A small class-conditioned image flow-matching model, trained from scratch.
Model: 2.64M parameters, 48-pixel images, norm groupnorm, activation silu, widths [48, 96, 192].
Training: 40000 steps, batches of 256.
Data: trained on rendered scenes of toy objects such as cars, trees, mugs and chairs, 195000 training examples, 52.5 epochs.
Rows from block 3 of a small class-conditioned image flow-matching model, named by matrix and row number. Rows with one number belong to one channel. Each number is 128 + 32 x the weight over its row's rms, rounded and kept within 0 to 255. All counts start at 0. Numbers have three digits each.
After each channel's rows are labels from the 100 images, of 14848 (inputs lightly noised), where the channel reaches its highest value: "strongest on" is what is common among them; "colour at peak" is the nearest of a few named colours to the mean colour under the peak. Only what is clearly more common there than usual is listed. The data: rendered scenes of toy objects such as cars, trees, mugs and chairs.
# convs0: first 3x3 conv (model.mid.0.convs.0.weight, 192x192x3x3, each kernel summed), inputs 0-191
# convs1: second 3x3 conv (model.mid.0.convs.1.weight, 192x192x3x3, transposed, each kernel summed), outputs 0-191

convs0.158:197167104056177085097047140105124134128077142133095181085033163155149186101145178155156095086104093094146175163084140184122148081165136138062128135215135083119124153135167134142183126123105089152180147144110119130148158148182150065119112120152149109127074149153125135132118148109126115151140158149138133167170092152155127141067132098158107143153163157141182165100124148163165109166132150111114148149175166176166137119113133151110134167104096170177115115134153096096123216134048127139099159148174129085097146102139117126140111072120125118145147129128126125091141102142169189140
convs1.158:123132149177102131120147099146149115093124057119172119168143113140075123160127071094145103152137126106093052130106061040126116145146076131131174187103060190095148105087157152125089111085089168126131124100114129128127109066137111169098142103162090117111199101125129088098101087120100050095175109134097068077133151144126154126153165104137162134105111150119046127052151161093121129127094140181093146170127121164143131086163133130106130187138123080078116106104067159188156098150124071154118143155055126148152172096119103099090159134153131120145120111083143108106125094114122112112
strongest on: light from behind the camera
colour at peak: brown

convs0.90:133124109102083172141154113153128162160081079136145154102156133128115101109107186142139089182218139160202163138182104131122157145190093160183151114139150150094109106128129034109093129168140122184200120168142151149164104074084083141144083104078150067118113126009152074103078167138144102106160123135157133155180149157120111118177136148139060146081158101111140134135090115076159140113090160102156153103136117181134150135085143172115144118150155140088120129116171150157204160107126146124154138094149157156152140127144128145146126166137082097138108110147150069109146144115175128106
convs1.90:190167152129133123116120118093127133094183128137098165130063148098144095146134132140081133102094151199094110165054074097160162174075243123102133127122119140116153146142107171105128118088089131113193094095128131111056158121094131094129119119112067160107176105099118087084103122156083059098093148127092101149142139129168148171068073113121176114180135124157123133091118110133111167110173101087124087090095148115120130111192157084093040107106128101151108133157123063088118157149119152087118099149105066093082149101161090155116169097162132127121087150138123152115152104105141150153
strongest on: table
colour at peak: black

convs0.147:020127114075093146101137107054124125083152089078123055150106113109077091090171115131123105136078175092127164162108138136140120131136140141132130135134135120179103154153163183136104180106175095122110111147127117113123137152120107076097149108110071145138111084102105143119175171101135153136126080123101109085100159191110101162083137137125081134121133130107077141157132194130084104094124113119153147150155108141136139138068059117079148189144086122142105155133153136148112003074094058127119110098167178081161132167184128158147181132071113118134135139128115157118110126162061139112
convs1.147:152191119152111094110112137102114110182107076116107034122120062083146154169129111110137118105114134167165124137109160105179153170085092179166139115137163114185181085119147124105153141163104174110153112137107174142106134009146172151105096095164114112108099109182105132141187100131108192157129125086081082152113182122132164109111155130106140132096116138153148141101145192146189126106118098151139114136111156159078102143118129151139119111159132131191141176058135157144172152164181128093119142140068099119073098079077147082169130128133113202131074112145149135091089151112140152170
strongest on: light from behind the scene; count: three
colour at peak: brown

convs0.6:089138043144159129133130101116148182051143133162151151156090105177137150102129114076126095102119075112132111129104130109114086151096117153033114163128131144115129114112151191067126115180154187135093182160120167114128150116146106161142127167134163108120137198065110157091134156191172125153133133116112158098110122117176125086127131121093161123199130073153116056134133172194097091137123135152172120154100166093110107124209172121085097167125132146120140121139163097103142110133046125131121100116196135115148110135165106166137083139150136126171052145131196106105104062158112134139
convs1.6:095142113090127080132151126124120078155065099103143052145178162095065155137129083134180149136151109100130136103159140113194145104130100166092123120140139099162114186148152094116164171122099141120108075124096208121157134149082183087099116114143137114139093085140156146150114095069106181142102139106099110140142159076087113130078134122070139140127147086097123184081083133118170120089162116076145108121088188142119118118128074107131182139132123129137077105107143110119143159096198135126144093135044132104116122133045165152188102079106078154076152104080134134152082152069097076101
strongest on: light from behind the scene
colour at peak: black

convs0.188:097153092082210146187159159065102156113139103081113119072108104168113103145121117148114095104179165167142131101149100131142085163102112135112160156135122108111157116189149143158133120084090096131141132092134128168097080169110108178082166141126103146145144097083107092121167127112156122123113060107200126116083115101171104165144114170120128167113094167170174147076130193133067087162117076117138059150106145161122095149074173119165173147160181102099119167122148134101146004183126147096114148098118152157168104127139134165100150100068124126092102145144102110129105122097073148145
convs1.188:122202130138156065120088107098139137159153130162105026166113124121074106080153103146135113182154100027169140101091170113145132153114122151138105114123097050081159137073150108114155125194095198119140105095123125136164122087127118148122124130146097122025101104080141158114152120175124158136090167140077108158115185167127146128172180101111122135117111108111099153141127145142108134097141189074130164125126114143054168141104125130114142118093126109153073177079144113112043121098167118168150132160106106138098112107107108119150175157146124131169130133073140142075119186122138158079
strongest on: light from behind the scene
colour at peak: brown

convs0.3:166118059117133077128105100129125075130149142151109135082060162101154132148128136142150106163147136074096119105115101101097141142131108118136163127144118126099075133138141164137096145068125110131129130135077217158205083156103152127140137120111149094165100161059109106172138125107147213164132101184129138131124147195131189120124149146175103094073154076064087157131151157192101157128126160084144172123148151067144140077120094091120191098121171137138150130066164138107141159170150141163154125139160165119158123132106096100111150115106143155077069113059131122101124162037173097102
convs1.3:161122135124182138129127150151117150109195134104126212102103130181128153178145147110123165087088162167132116080097138154186102075127177080069107177061085103070181171153104150136170095195110116120153121113151111176076171170123126133099108132129055205087134083096085088095091149100107141120092125088123087113156103141171116140109093126124149164172149125104098107055117097095094137158131124124136062138153207169116130137094141104131057161086122126117137127200129136106135096119100150142146143127154105106077113106146139136082090066108106157151142133171139117128139066123113103151
strongest on: hammer
colour at peak: grey

convs0.95:142123127134106127148145119123127120168124121091078059196171122089187092146157103181157172082175106181184136170132135148144127128097183076127149077137150136158194107146089118131109180170110103142098084115150112179159135085111165140101062159165162161190181125075160136159155165107120115096133077155099106116160157155068134151105105117104160147073131090136136135136166168141108158102140139164169152128121123133112159137107131092136166128128142105168128137049127164178133153110207143171123145110146238168170090135108107129151166131058080136109122114156131152137141165114100084081
convs1.95:100117093097163086068121094139171178097121131117103137126094036077124083125141129128076069123129180105095154076156150159127088132185150120107107111151112102141100151083157161107117185065153173158099175105129130133102148155194084190142110100112145098149109124103134145106112129124134171151091198059099188113075115099172109133153183138133112151128117111087040097126098082096124074132153129100090100129133112084122081098111082141123099124083172161094091136135114151137164134172065133110147097134094056146110134115161129110106100088129144102119182103057090155128102129125159146162
strongest on: tree
colour at peak: brown

convs0.62:194115167141100118108095123157104113139108097119131107098156103113194113141084117136139139080165130141118095124097144177096101136108184054143123101146088129102152095165126139141138141100143095199047052100124180181109173153116140160093128109159149122150136135128153127185186148156130125063133129132083129117129164142145136109133065160090191117123113113108143128148086125115105186150114108097087098137067132109108141162083155062130148072072160057099124085050087082119105148133095115097104087146118157129139073161100114098133106153144158111128100053162051124183146136084137167148
convs1.62:121117133144139089114092018140104158140176126171120160140166166198098133104171134086081147149072153099130165127107117082119142122102085114143130113074167101103086146141114140171088146152183150080092132106142106058137122178127104110130136136096154141136095129086128066112105167157102130226088140151174102124159077129154083177157182156118129148107173105155069138130114111074102089140143137095130110075170189081101106116140122146157093170109096156146086116117183102100147093132148085121110099138143100092119169175131116132106101109138103132166204177113164122066105070114173138133
strongest on: black object; its colour: black
colour at peak: black

convs0.35:110062088131071140113068109189080095138112110118168142121136100126092100117109146083151173182105156120143104143084082138122156138153159125189213121128111142190098162125177122132068154160103153162086122163106126120160082102117123158097105115175114129130156154134066143132102179134136104147129140166061183099106128130144093141111164105129133102125119119176097097082105103115144155153191129158115111127103141097110089113181107137089159132145149136201133128148136139195164153168117127164128087119175155151116117100111086181100096096168108146102073170087091109109118025140141040183
convs1.35:138130135084145069112177125143112151137158139101078109116139133117136166079180104113105092138141139155140179176110118123190067157117131093069095144134126113126161100137057089129143157089166056093133112143170132111086152169061132087121118170095059098147141122101170085137049037108085137177165128119150149108117149112154157125145117101031157191125121110072115118135115159111125130144097091180149112158133156207097114082096113112137094116094120158091080130122139107069137169138093118134117157141110130164149178096117150138120135100138048106091098071113122128157085126097079150124
strongest on: table
colour at peak: brown

convs0.163:053140128173116148159132195095119153109095156096166112115124139085111168134117092116159154098191131134064167115100177141124098069120105118116115140100162154079134121091106169102107115128130145147140164047172094128139114122173134092121116138150050156181164093173119116108125097147125156154129136152139061093126127126143100118119098062118133198160106124143161136084116137072125116093109104168036092155099151064138142106085123066117141118121134145149130116157079139144148031196081163195158153103154079080127104117152120116175113072139095119143130124165115076125118156160123133180
convs1.163:110183149055140066091141078136096147130170065112057119116126093174123078120125126109115107120099106103194119129110139101138157180072140161184159150136090065102079136158110121134143154101142133074155074086111172103089108093108128197100121156123128146111108124108106116095165151110138094101176096105122147118092148099148164117112127171147158105178120083108115171116103126161155125096134151082209152118108101164120108115147132147151041171121099153089147125091165104057130138072117108100055128078133142182128118136093082159133105150106114096115143129051112157155146084066108129072
strongest on: count: one
colour at peak: pink

convs0.123:122115113135139126070107109150116162127143081079040147160130054116114106116120047162122123108136105110130104104179123081138149132096071088087099145102085104108106086094072121103169120164081155096099142166163100079179117112157141079073158075122150115127131151162153121071131120159145088129114081133111104089140067102131080094151147133114121165087112139147088127109106168142153142146182163147144108145150149151125101055144080135088112134113158161159129152051128146142058146108148151115140151054120059129066140023129166181167144075141133132099135165124121137106115160122114157154
convs1.123:159111121145083164137160144104128105193153110173137000142121068138143120148115086176059101170125099158127152129155132131127102092103137138157164077127093039118147122149139115140083111131121102168126122090064166123136110117175105140182096129100158131120153126109127092091158131162140116107152146071084108139124165147076162112115136125174160131095169131147142097071128149134117108109074108110172121102109088083088101110107170164106149130131144067044080156020160097101107100132108155131124101082089130106202151139122093087117105157092155147164136105146114149096116123148163137081
strongest on: light from the left
colour at peak: brown

convs0.80:134111137079131082061085166130077031102155091167117069104141054123094168072129080168107116140132144159183126068162158118117114121162073131092095080123142123147121134124127152125121162122165067145144114171104140160138126081151121159148114102101158100142139117136128086083112115140147122127145130181089076139129116196122098117105114147124137098138141127120139116086120211118086090095093081060093194171098113081117128106086130120090138143170095162181086086071099083150061121088114104119136112141200101086148107087096174090130144097102121092140148104174114139123131144193115140114
convs1.80:130170091147096187061099130105102113143102068095139034103097177129087119144107121139145125140119127096089127084121167125131100130097075138087126145121140101158168115111158080108125093125112152110124126143116158155087130140084185151164145105140134087073108155145110161127119161160089148125095112084174090110194151210142130092145144156099106160104182138125173127090126145154127149121194086108167087107165169170091115112130120092102183110120137150203063159033131135077114109085122137093131101122061154120121084136143123169186114136146107148165108120119126126099025112121099181151
strongest on: hammer; bottle
colour at peak: brown

convs0.112:135174127131203086184138121131112123095095107136122120180125132178135082096126067087095120040066128125154097048137150120068092134089151141078069114112153132050074126131115116084174117112174147135123149121124130091079119145128100148137025150149156127173128156013132127060158149118101130116194126117107072139136115129165105083119102080078156105184193118155116131132126123074091103105138107119142154141127144145122104150120164101147126142125112160099122110117168085147181135157139118094081116132144146152145104106152130079157130125090106101169085095115172107128132106101088110166
convs1.112:161162097105119159101128089085145186119136123072104120117148088101162143112146153134128131182160098125160182155138121122129134161135140145103144105150044033167152138108138143092117148108027134134105056134160122107160150179074124136138168113071128096133160070143170118181122078146135189133121170151131203092134156123121094142145162155131133173116105128074100136115088162098122060146152194103080133088140117151119182142168102115124075120102158074140080117117109163138110179164142157148130121157111139140133136087118141149123098103173140047099162085093065159129080138129161130071
strongest on: light from the left
colour at peak: brown

convs0.184:145081094116056118109118073091142047132097090119188118128083109141145160135142101172141113130137193149152165151134139148129104144115133152041148165104138050130199081106120113143106181157120129142140096108088139141080145148133118159108159122211102151118113169157136145168143119116174099166138148114168115127150104115117179082089142094151097144096126150127118119189076157120126070129107170128161094180116151166092137145166194097150134138133142136092125125067126121110053148129064159065060178118156157140129115173143151136127053119078078089140131144137159113156137114138136169062
convs1.184:096100148143032087122064115153116103118103139128120062137119142124065136133153142094149139117128169076119106102144193066114098174151076144169122103209181143192102159141150164157178127107150149114098100102100177117169164078102128107078096125133131107119148095110110102096161145117095118165100087154124136155133161079149157132122138164113131105119158135196081096118153121184148155065126050100146093124133123120084085078128057112111153159152123130162091116145111110145163146089109109130146112094109125114154127152026080089180180162133122162110106137132132135125053136087115083154
strongest on: light from the right
colour at peak: brown

convs0.110:125112188083115133091148091189125122136137135083136089124117052154174120140132110146108126121116156147192121111156137109121117137131148093107062127101071110136125122160093057128127130115093131088170146145116091132093200070138094065119085144133139121145151157080159118041099079100097090106124179080132104103116099127120117125101105196132148150125146123141103102103098162149155118102110139119117119139111118154101061100153096141150100160145151122100116131073154143144085142118120115113166146058123164018125114078059075131150195102130097114128110112066145115137021109114065100150
convs1.110:113067094173098148140085183052124095131122164084157049112089103061053098148115123118161146117129184154079078124130134084127131194151160152168121076118169121108144139132151144102148130067169145099079145119123176105114082104062158131108106104100129121152124105144120138145207126115127113151126143083137152117109139119116131129104173129115135087104113111143142128114127151152149161072113066137116133075082120103087184152130115112120137192124080112160068172107130040135168159146163100114111107112152059084163112100171167065156146168125157119096116084125142156102101149101149056104
strongest on: light from behind the scene; umbrella; largest object: umbrella
colour at peak: black

convs0.17:131170130112117085158092154145073128111093098121138136123141134097122166122079084063115161177000126097174141140157114102181110084117122119145106131175173121084085124126141073127157090147116130153155129162100179163139147111103142111105051135133074132097172150176096124140155118110129117117089150154088117108127159129131103090156118142120149108130126118148149158140076116134119133091091098066113092110114105144103092140161169144078066124125124145121130154181137150153122106149164102121092148149141139151132115093139152133124033090125049115075182081116167183163115171101134042136
convs1.17:133166146131147167141141141126149133121141117137109106109090083141130134154216151197114084068174072113103085116132126184100137127137115132139147121125120111178202144139122221162152130146093106136101159079112048122127118062113079084111194163139123120133160123065128110104110108135021124138066161145162139182131153128137109123101088121106100113094154164109135076105205155123115119164133093141117094131104135106150130104142146142170112127133129096129127150095100117091142129130092150177123087128135137113132104119153090107134185142112109096130097187189145054129127057112183228118
strongest on: light from behind the scene
colour at peak: blue; black

convs0.96:145161153108079126175146152118137210158154077150140130129104069123151178094128102107113082134116118152131116097103104068114155152128138099118122160136122155110175175159155124140181132185189139126101157162129124169115108064102119156063071119101157123082149135074114109078073082131091112061117077084162123124128075110167144073102084115096045173107116070084100088113103073151119126131094154132126140085150125136140083150114171096152121122167140131122113102159141151141110148125150111127178175110122091056165086092113064130098129119103107094059113113129122091143051104082116081097
convs1.96:097103138195149133132139149114163144122150123104117102143132142073056141137148088100160123136101147129099109214155122134114081132140115102125079131134184136137136164177141117090085090070068144137147137158112088148092126088128130079095135120074128135135118129106146110150142136098161083064133221101129185090096171148112084144144113126107137074170112092188169133139120115132075056123167107078165126206133110124127176139164105147117170177127122145181071069133147089138144112153147099177101137144169141090108117080213192092152149134109158130113186102138109141101060137149164154109
strongest on: white object; light from behind the camera; its colour: white
colour at peak: white

convs0.131:045107150160183068137072161005129086082000085096152081094042098118116144124130119145139154109139158135097108129137145127142105125149087138104138132136160107167128137060122124121148110135109119147150123135137099097134126119168133121075163134151045139153109067148141148115115119093110129140112119094133106103088118116171155143095131047147128180143130107141100119042144101155104131107152105172128118129127132116116159130083123125126121142135123102097114123141133127114132056132046094096119099143049101108139114154192142162173137162081147084112131102151116152097126164165121139138
convs1.131:142160173116094116096177143077143188142119185153118122146033166100115164128114129139057094129162125065168140159097148127151152118082104129127140148111116103134138089150150091174108066107085171182144074130131138159131119111146106093124175158116130075094198165099149132143157124125138080141136116140081135140171109135130105131094116118150114129129102120145103108171110144125172168112094162020161107128101114190075083046123167106141130063114144061108178203168172132082066134098076143134119114155065147129156124092115110104090158138113129147107155137144177135168147119116095117106
strongest on: light from behind the camera
colour at peak: grey

convs0.56:169137116104085146144137071132163131120148115081202101085110112120128170143107089151161085132142133124143112165110151191118135111078151151167117156109104062109125061109165130123117117033107110137082089114132138078072143144130058134121159182112116121140164176224108068150114121133091109112156100123114108170185138131182116106152124101174197164152096162109148155158150116112092131140060129098122100116136159181125144148123151100146148158145102079120065068109124116086102141133131061100111073148124133155146096146084149143121169084080148114116143114126136112151069137067180155060
convs1.56:074080168118156131137105114158082151159095134123115109141188158111130163108149129104164076109133182082124134144058121156138076127116124038104133165111115166123115148160079109144089125141177145149142163128152149121108124155155146124160117140159170158157160156151165102185124144146158173138121156130099176120128067109185139141133105126129099117139175078120197096104137164129151110102144110034125138159137165095091088099063143155109142104113145114142172107160145119136135148156071176081078225068176091083150066156105088128080081149126128130096109162159157158080143177135106127195
strongest on: ladder
colour at peak: grey

convs0.58:098161177114142147114172175020104100096149149104116110124000086182122123132159111145143113128099095142121119177177137156139125085130132160066103090117118089136126069090111143097167125101109108108171136107132118076103084123138147083099114134094130112096114073107112156116085112114118145124136098088142109133148093146130151139073129108149142120120142126140123142070143054176128100103139093146098098114137123141144155103078078097134135157127098129141139078124124108123129121156020096078103120209125117129099157109128126114100101077071120115127149091102167124079113130134135142062
convs1.58:185120195134137121127164079159154189131114104151160162144097153148128143148108112096083102100127145099131122123121153121141126101043123081101131179081140134106098173165113132124079074118087148206129122110153128182140139155114146139121128159125116141134148141081107102123123130176129056133106191176175092123150108157141090100110191130112109172155093139110158143171106108141070135202124138092145100161129126148111047112116162112110118103124148097063152139111137141106043114170038155098152098116059154209129096070098141120115126131149141093146151141144098130177227116131140131159
strongest on: light from behind the camera
colour at peak: brown

convs0.102:160127166075125120149165132175170122076123138117199135090134117154141076106124098160115071132130117200121085143145113153125140148116172147133087119102114088114130067116163118101124085117143105158042143099134124122092085128123083227122084104134117112134124158152100126157128121126087142118141086121135028140181110159151123132155108126131170158149143087114133117112133058114140108146105170112161104109101147154127043117133174116151157091152146143083115137120133133152132148153101130137091068007152162152157114081138060132109164131040148079100094088111098121090100087074101128102
convs1.102:111142095125147150093130121121151192178125134097101188115106129083119099118185141138098134169124140097139159092180149134138132169135112109140138139050139063138108125117125116168082157145106120133127087143095143069108103106112119130124183129117133114173155088129108119109114120176187100125154108192122218151093123110193146108144155164054096113088124158128126069097104116116089142130169110111152150162127112062171172176142117126107091142102122106158152119121113100147192241119110170127116153136153096074069184147053168067078136140176141109081121111112120134115094211116146113136
strongest on: table; hammer
colour at peak: brown

convs0.81:112112084056105144080140177099120152140121111117162137055090097152111190080118167102187105125105173129140138171100143116130147157152135150082117136141146107181120166127121074110133125111121138150136156080126100140139052144179120205156064175094076143083085140122114118100142187148088158144127055193150145124151083164174167158180135110086152088164175152155147144090085120123146132136121119155114119119129121128177172152133119122131115125101105100108123107146123122143130087123060108048117060168150118161068100105156061097144067106175138110142094055147132131110108078096155122115
convs1.81:155168151100153101164106091108092178096135132135073161159117096116067102090156104140113136131168118155125121138170117170136185111073080093140126115094143149124150108121134152101125114159114112179161096127147086142069119083097080072095133083141114119157134123116151057130119099137158054104170116123145178134153105127147102106154078086117116098114144141115144105162125118119126160185160186067159145143091131064129134077087165136114168110086103134120159139129180140098150127148094116179093156187131133158195090107060198105034185092027102101135119180099141162125135132149116126131
strongest on: light from behind the camera
colour at peak: brown

convs0.94:123151097154131129133143151119153127124123126117101103088127114144099122120134124169147094116143120122028100032162160101071137122136178110139122124173091152148162141121206182103089062129156064129080108128079150187116130091157132136101120030110124165133123089085065146152129101140106137113099091114136134084123157133136067130125102114081123093246115098134132109066084146170142118131110094147099128123116205058148151127127124109111154133134162108104120138107131162155085122112117130101147105139081064118114108112116072093072153118121188117152084120102056186131124140077128120154
convs1.94:132127137098133100124111115129127158124155146119122161169119115108122146053131147090067161119133126112103137151083086132187092162096113101077084104124173074098093137168075059184132152110147189159111166106156085075147198168089126162132135133125162110089141169103141084058153078158137132122128151075071121124113132150159101174116175144155167144047142163101081140203106096044101120090130126123178167159113193135067111136118099122120065144138116120125130132161154106155142111123125131109132136120169135148130103152142213144202069121120124123106186108138127070112153150141144088121
strongest on: count: one
colour at peak: green

convs0.119:157136096122197107184117175128125181076129156151111113070139120155187127150131115152098086137127142133111091137160122133090115149078089116144123134149132119153115106140155112098125107095123165100000121154129092122126075095100050152121081139144105114090151139122088132094140092186097128136162091139207132171172033167155182135139166115121152148163162175121153185103122117125113178107121092138173155138139134119118117152165126138104112144063087117083133130076117101144068155081146136075079083112093132100075147075119119149076136148101125113087157158109108102111142155093110166120
convs1.119:104113147166099089057183096114123089146100151095133154166121176143148155084098149192136125124116141129149170118158123186148184155129135079162135115091117159139139144075086149146109084190125052184128112108101101121072148133135104117108132094042091149166118174136090112127108108101167149060117110131116076132132138130095084137186143081196136089086109120149084081109152176151167117185120218119147129124080180131137118132132164093147115105137092112179088112186162162107167107134125077180131110164117125130154098132158079074146115130094168130161138157125126130132064129096179098098
strongest on: light from the left
colour at peak: brown

convs0.29:129123091153153119082152121140122152044120155137130131145154116158127117151124178100129167146141103056139123086082118123130110092081134121115088090072099088119115161112145118067102152083142165094109108091109087044142093120126124203176070094164094075147195092087082167096118133162140111144156124118109103148116164113147162167111162063079157169145145138162116154160079119112146120083121145155148134092073153141152050068163078108081076158139175203121118091092086126126102084152163153167115082122169123101123101134124103175151138090130095201111150173117137132147094118143150123094
convs1.29:138122157098092144156081132181054187161146144142084161094155126118139117176130087160114101122123130159152154135096119136146135158176135195104128116152117133078152139147084146171094131146084083107115146096164131183093147146141093105101102170126113140097145144083104104148152076108126115109099114146153072114221123127080063129160166089135122155083089157063201096101111145112138024148125103176118120152123084117096132146100157113142120101109084072124078147109199053069159130116129105147094126140188134128099135116155111112140161133128092072094121103102065128106040132139115129150
strongest on: light from behind the scene
colour at peak: brown; black

convs0.59:151098122099134115119141074158118117129127028061091069144099111120147064116123077078129106107088116159149127134130117172115162146110093097132088138112165113135145128068138143164101169159172112077136103067108150122097098127126114118107146162167188114122080132131140187123215117162118132151146119107083153055104115097086096117113125172088117133165099124105074132135152211100111135117115132129112079152066083134076088186173132092074124135119113111171093100132137130094124159095122129104097108152152168111146110082141137166112152073063136098120163128115091111111025127164063112142
convs1.59:107128111121121181090096154114102093167085108052060139129122077160138087092142126161158125140116093147128123146143108124158072164088124202082136110089182059111154131089114162136132095176108119089111130127102151176105129159147118184169144113100128143120121152114112081102150138173137144121188101067117074107107137115130195064177148123107164103097175106124108113097113146138152037158194119186120135164171128164158137159111122112131074164103123128136153112024131093106163162151144144127143141078072138166107171121193140162141097160182086133176099087135139132126137104122172133147
strongest on: light from the left; hammer; trophy
colour at peak: brown

convs0.120:040105148087042107098101123132142129107136061107146122161164126166059113099131094115086157145085121093155131122117129163130141091088077130093063148053111087086093115122141126082132102165118148123130136097126138068143131110106085169139077128120133029109142112124127117070168137121119095155153161155091149126172159091132060091093120159116128142132107147134109118136117165096128122090128058089144076148099119155124082129093112108072108167114092097135089139123121096108099104094127138112128042104157157073135059096122159113097157155085073083122154088154119122110038111108129112095
convs1.120:096149081093141136111112136109129095166087170067094104146103110108146116152173088122108123115157094172098130128122106104157127184136139173180102067192201143206139074108176156066174131091112100104089114154171143168120101098106091118114101115131197135148080119167129050190180081134149104110137075079144101164055122128136187125087145125125132106110135188159160104057148117117141105073079099154126153078089133088118114146098066148140150115099078134168109175070111127124164146111133133121125163090153095144108142084099126129165157155186155144106123122116094153122163147093122108138
strongest on: light from behind the scene
colour at peak: brown

convs0.174:047103111131109114140138110126152147080114145132170074143171132142165116189112110154094175059161165134167116112149153176087091101098104066118118081110119108049164140149160115082106125131091125188140137141173104172142142143136141135148169094146100109153131103193117116138166137098155138126092196112150196111123083108106132163109072141156132177048097180080095105162124118075092113126136058085163100092135063124085147160092130100139090142140140159104140152071116125176137088110126167113102150089106102127180052127113137082088132113103123157159118111167126079135141114175065123140
convs1.174:145150139130180131068144108121092119068152142131095120120087095137126138083154133119148094121107117165090148149089150088124193159104126127109102148131139123081064099109173129168131120117157115087103115076103209096084100110162093116070108190129159142149110163077111098065110083077127043122166140160061121097117218079180143146154175136102114178161141122183126115091117129099127134083046164108144089115113154142129094068104128169153082126125171113123118113192145105047153145096115098122153140139163125153136149113132087129172132180116114105157145142066126146095129103122125071095
strongest on: black object
colour at peak: grey

convs0.61:099134149063051095114115073126130085106175110106142077102137112113095110087100129117090149149123127128150099121114139114112129163135123084126138145113104063113153123126160138152131118118148147160167130074115154136043093123137110181091120157131155066196091191121139085176117090122078162116075112130169100124144110174067114095152114178155131132112117107071098153147139110121109094047127171067103082093105045149074187101128181120168099108151127116090086099113148108066135115175099174042131119118123131129173119136157149105093155139081169103169135116187168122144085110141125131091
convs1.61:173130116130126088128160155164099167148122154103127088156170184162150146130120140152149114124148183082096082090119108139113135161115130151185160188177158178100102129167149132112156150148105141127108143129113076081142146036099138141082150146124135151146118159102067114063116135151142090129209132093137126179055123065168142125059088129106125130127136167154149152150125119150098144141109043176120129160116117164140050100122134154055068148161140176105139143119092114122147183082129191127098123031121091203124103145116121168134134134148162174120113119109136117126196140125161138151
strongest on: light from the right; tree
colour at peak: brown

convs0.140:126077092146133111133141077136101100090146046128085067098139100196135050135124100109119156126102129106140138090156160140130099112113130111116169128104161069203176190117173109126105143155158139161137127112080158123099112127166112173122140099142135109132122124107030070103163132144124167136125042168115076087116166107124146124146109115117137140099160069080117151169155169134052063118112122162176112134128178123106135166166118129098165164128141140146105091100135136160105099116163096079096092111196180183159071155149122162149122130096137157081191166166135111159122122164125177103
convs1.140:131132134150124111111108227099142137098114165116151105140097104081106132086146130133136100118144152125113117110076111143142101110094128153100148134141155159068139175170115133129126102167186138085138140116190110162143140159179118082125157142079092135126122127106189110156138136154100185086094167006088132104145151147103094158055172126121137102111092086076129101115119154113200186139091095070118141159144121089108080126007144140163132091114127086124115161193159134099153148166062137145164113166064108098155108090102128134085091130107140126124107115144174146127195118144149125127
strongest on: trophy; largest object: trophy
colour at peak: black